A small multi-label image tagger, trained from scratch.
Data: trained on rosettes with rotational symmetry, 195000 training examples, 16.4 epochs.
Rows from block 9 of a small multi-label image tagger, named by matrix and row number. Rows with one number belong to one neuron. Each number is 500 + 25 x the weight over its row's rms, rounded and kept within 0 to 999. All counts start at 0. Numbers have three digits each. After the name is the row's rms in percent of the matrix's.
Before each neuron's rows are labels from the 100 images, of 14848, where the neuron reaches its highest value: "peak on" is the class under the peak; "top examples" is what is common among them. Only what is clearly more common there than usual is listed. The data: rosettes with rotational symmetry.
# fc1: MLP up (model.blocks.9.mlp.fc1.weight, 320x160), inputs 0-159
# fc2: MLP down (model.blocks.9.mlp.fc2.weight, 160x320, transposed), outputs 0-159

peak on: rosette
top examples: four-fold; off centre
fc1.29 157:502512492505497546484446476502462468458524494499472471521512511471486481475543517501479458484475520508513492531521481508501465520491472532480452506501504509526479542482508460525487486518485467524517509497476452514504506505489470464499538520485504475523491490528484495527459483536492527544494484481516481501504496508554506525468505494488523502529494528479515491500488500515496479458547532526453480533480493478498543535496506484541530479482563537593481510512487507511487512513502557
fc2.29 151:512480510516443495486465507533503520511490507509539493497466551532467508512516472501540511509509506552513468505503506499525485464530520528525476518511490465525477461510479503489491495466527474495515557533495502512544536500473529527495501479477515487474507514500533491549487549487472502518469551511527482468499523493466474480493503521519529541473479518451508477466515531495513501500480505481529527557512553495512520504475492454466503502551475468528493452502523479490531463481515531

peak on: rosette
top examples: five-fold
fc1.178 126:490500475508502506477485526521536481527482479497484492456486516509475497488462521520500533486519519505511509527497518485509455522516531513473537500440500509504510508498509500512536451529438543573534489526483505491498463464487504535509519496483505547503511545483505531526485513532493481544486510501494466499488485524521538462545434551527539502487499472497512512476450503545508494530549480547495500498466487494527475502516500511477548521500509522492520506476504548507511506496463522
fc2.178 124:472488520527489530530502501504456503555478486491505527514454517513480497496524487509515537490543477493510509466534514504490508510511505499533444497503472501479488470483497479477550504486502506495522500513482575460496477536491510517503491469477482516466504523487537531528485527535510478501499517501473512528516519491466523536499495512499500523482475534470478539493489481500528480559481513525583524479495499462485470458489559524443480524521455476505455521522505481504491513506454510

peak on: rosette
top examples: five-fold; mirrored; warm
fc1.308 139:472463538532462504507448499506489490542484466507516481498459523485453476500497509506525518488517459512514477491508507491505448529538477516483513539443505500514530442494498508480512503498485550495504492535483546468480506450477512528533519479495485522490502494524490493551501510549483492537483524501464482496530505491494495468511442483506556537512502516498475540484481544518533497533505519544473492502497499472540510541478470496515548530528494496525483486513510499505509522503493559
fc2.308 149:478526465497505540510539527480482500546505522505510525519488502525490505503539503494486511503500523491489514489502520507494499503492500502517458488501493493503486491471488448536522526491496486507490513506469540474512474515507500492491515477504504499489531507471545582486507479511484511456540512484492509499499474467489531563495509512485466468502515529523463522521497482520492498536503494559588519479476504507471460430542565518475470514532466519513535523502489507477477505504439463

peak on: rosette
top examples: pinwheel; eight-fold; vivid
fc1.312 095:517516474466517508471485509472458527484533552489529525488530481466512552537508518506463489499510516530442501548503480507531526507453490500466484505513526527518524520533497482541488495477520503491483518499509480523507506509494529486477495498545509448528517518498508493471526476497519515475497485491488516494492505463500532483510508440461481485486529482521560460519543501500514495456527457472501503455481469514461483495566500502511503510508544525525525536454498512502538457488480479
fc2.312 092:523504486514494541535452503513476499562488515511468487511476493512461480511509496505508475508505466496527534514511529450458495473510535488524466522464490497507493502492498504498503481527458499513544506541524560483506492465469506529510552483482509513500490501510446498472472520487486485488514500521514500483498507498467472522527472501503499475464504538458446497497467493495480474518465530514538498510462499526554525529478541507538466497470480521533505430517498484498497505512430534

peak on: backdrop
top examples: off centre
fc1.2 102:459504440475496501506488537479515498495475501502534475492485528470487482561515512525515539519504491514478507470516529511530539508516492501485460520449523491459500496488503505519555456513481484518534493524505480464471494497510515447475522459493487538483519481522445568492513494506489532508482483484481521496517477486480478472504503450484471472470535491528491541513536501500530465532525493513541479499522456523458482480552483494503503485496515526501526555477533497484524503487494525
fc2.2 096:530467525509516497496490465503455499485535518531511491517490482514496514470515512512486468480519471438535494513521480530514495525488489504495464492512490469532490497506509518463502528427524483450510576465510513508542504497484511549499526507513473466508486456504501463524493502525467477484459502507492521466528545478501505513491489482461512500528531484477524466496514522486480524477490552497512504528513495520491535551449545477511518527485512458547529459510479457511475485503492491

peak on: backdrop
top examples: pinwheel; vivid; four-fold
fc1.109 055:508505480495512464511512492459525481519481470516487521455527508472471536525525512524533526526532473459467511494479491479503481486496509476514519462487474499481542493494486557515518481495523509481507484514528483515517482500505545526472496452506524521497493474497539532577556490512490534528517467499502514489510504479499490444497474456520498519536488515517517489517535474465502496518461466454503465502492500451502565527506517509534522501503550518529551515465483502489505486531474471
fc2.109 045:509518508499487549466447503490469467500518494478520514516497507506470515528504512538485504525560533516588477501525503535541498520460496511515472494465496492511498520516497558491520508480474507506534480505529473479498458472509467507484518512487495477515508523508516453489470519488509524521478503461503478518511530482470503469533442513466508481456501508500498503482534504483532478498490487479506526453509501484515516479502516514455496530506523504503518533505472484496530488504393538

peak on: backdrop
top examples: grey; off centre; four-fold
fc1.237 061:500516505541462467513467490494471508506500488549472503524437480550490503516518520549486502511508467540524516532509528498523501522496516457526530556493507510524537515520500510482481494501494499517494523509473492476475470524491501490510471450504446454536488487484528528519510517532521498521483495494473502469509520521566476470553501498502542509479490499537489509488499531516514486492528508491481481526494484494518550497473457512523550492544484526521509483506497519494517502555420494
fc2.237 074:488515509481520448520488454519468537504530516486484514530496494559493487543522495529478486520494459509516531488520504488436544511499540444560520500528482479506525511492512488474506450502479457500508511493495526484466495532544463501522468468501480508528482497473510471506481525495528526520517471543492468482490531504541474509533519507540517481481468495485497472481517475490487459526493474492509495527499480542515447464504497535500479490457482477488488484492511484490509511505426476

peak on: rosette
top examples: nine-fold; mirrored; warm
fc1.184 113:469501493491506496443490530501468530511519480484540508482506501496503470491488522499522513491537484498512456513514482514543471560500484515430436505451537480493511462505487485538511509490465540467483496504485518502483506504491516500475505485515505518479535501481472493529517478548481490505503521499482484500510510503493519491499501494471501522503503500533518533502558535504534508494520488575500580497482455475490484479512530497452489495510522474473541536457502488508573510482492480
fc2.184 107:501456501506488477532524447488536441496501489506443498489482502510478525486455510495479499504527521484522523469452515499487499466487482461537558519502516509495493499509516531458501485484549476498472498515482524482517479536520535543516483474478472521487499524510554462471512495522539507505482495512477533507475489484492491495510474511511459470526499469499507476500463478527506484545482533463471466470529540514540505514472510552511523506540453502481467486537511526512445483511489487

peak on: rosette
top examples: four-fold; mirrored
fc1.186 090:491506531518468502487442460519471485474516484475494493493499531491482515485522523548485481489484509524509475561476459513517486491546455504488469479477526514483464495493474427482491444535483494538487486527457476506490514510478466495484518498502533478518493496529515541527511473496506529584520511461498499478480509493527513510503498528488500523494491520540475483474484508525527479472537497483501471505483510480490535507489466478502546509494541530528475517496490541486465525505486563
fc2.186 073:524514472526469480490472502500500501503501499483470495477523527513477496495490462505513457507509487494532495469537504506497487491526505481508505450489531478500463456524455534507462518504475490485544527534513481480503530491500534493477477473486520526537511520493542464490490526467503502488524531512508470486509504532436453522485482514462537504510510479486478482484510487516508488520443469451512463520501518505532495444518555468537474462490499486481495499504492466464478480480404507

peak on: backdrop
top examples: grey; ten-fold
fc1.165 066:512541486523495465483502493509517523506530485532490463510529510527486478487491497548497517549511478499466508508509469499553512610502523498521497522494503514535499492474513481534491496499479506492498528522510497485473445488534512527506523472534478487513492474493506474483483510532524499490516529496502495497470543493543520473456511459423505546490500507491517509502516490516491470496529479493524433536482437494495490521484492526502521484510520501485497503518494510470539528538443477
fc2.165 067:499516509493499470497514448558495524526512524486489500505479507565541509513513479541502498524477451503462512514557504458479540508513532500525513492542487491513535486485490474500483477521498468484503496483486498527437470504521512533494493508537485502511492497494492509456501534515533492507508514596477497507488553494534491489514505481507544507496457525468492490472528494517506455475502466490504516522485499513499438465496496516508505497506496482494502452530514449490476485552458485

peak on: backdrop
top examples: off centre; three-fold
fc1.300 059:516478475485547490498485526464502481507498524547473534502512499502465494556525498508505466533504458489461528450509507472497513485484480505504513531488514475489509499520534484521490485490509500488558524517491497447507527488508542490501508452504483523489533505512461517477494507491476520475503537493507519477505488484486503486524501494493487459487531475565494483535522527513510450501469540522552464525467504569468464493476519496553522494546509487494505546494477485488540503503436505
fc2.300 066:499514503524515513506446457502485535491529481504515510499495475524481528512511546518444490454548509496551497514506458512507532545510494499496513506509481538512496524550513495475490492486476508482515525507528498491493463495469464507496530567484499480545511537525496460514506488469524478511546518485448493502492498508485494521544428505459518518491516511512502469484515492475534516500538487486469467475497504469508504499493488514499508508498508507536495511527461509513491470510392497

peak on: rosette
top examples: four-fold
fc1.173 110:518488503509483496524519458475511496555523454494524486474495506504508550479529483482509518455514492472473472542482494491530484500484499517533532480498500513480498520490508497503500535498495516513488492515509496442519456495487510536488469519505489524506496534463517469580485500513519513504515488501472512512457533526521486427509425497499502539489521459517491519491512507519497525444509483468507515485478503541494524482518523527476537530520466463552485523476459521495504469446503473
fc2.173 122:516508451457491516468475489503481531475520517476514533473513485473512518497502491509451536465526515494504476542518479474516493511485515525500486539502474541530513529522522520480528471481495522483473474493500465529472476526485509528496503513534498487467503508498513548507534505482476442557520523473455486518479511496551523505525489541523513519496506532547507463469499554482501494476492491491492490515469500443471492494514502484475510536538546527503520527524466558528524514467466477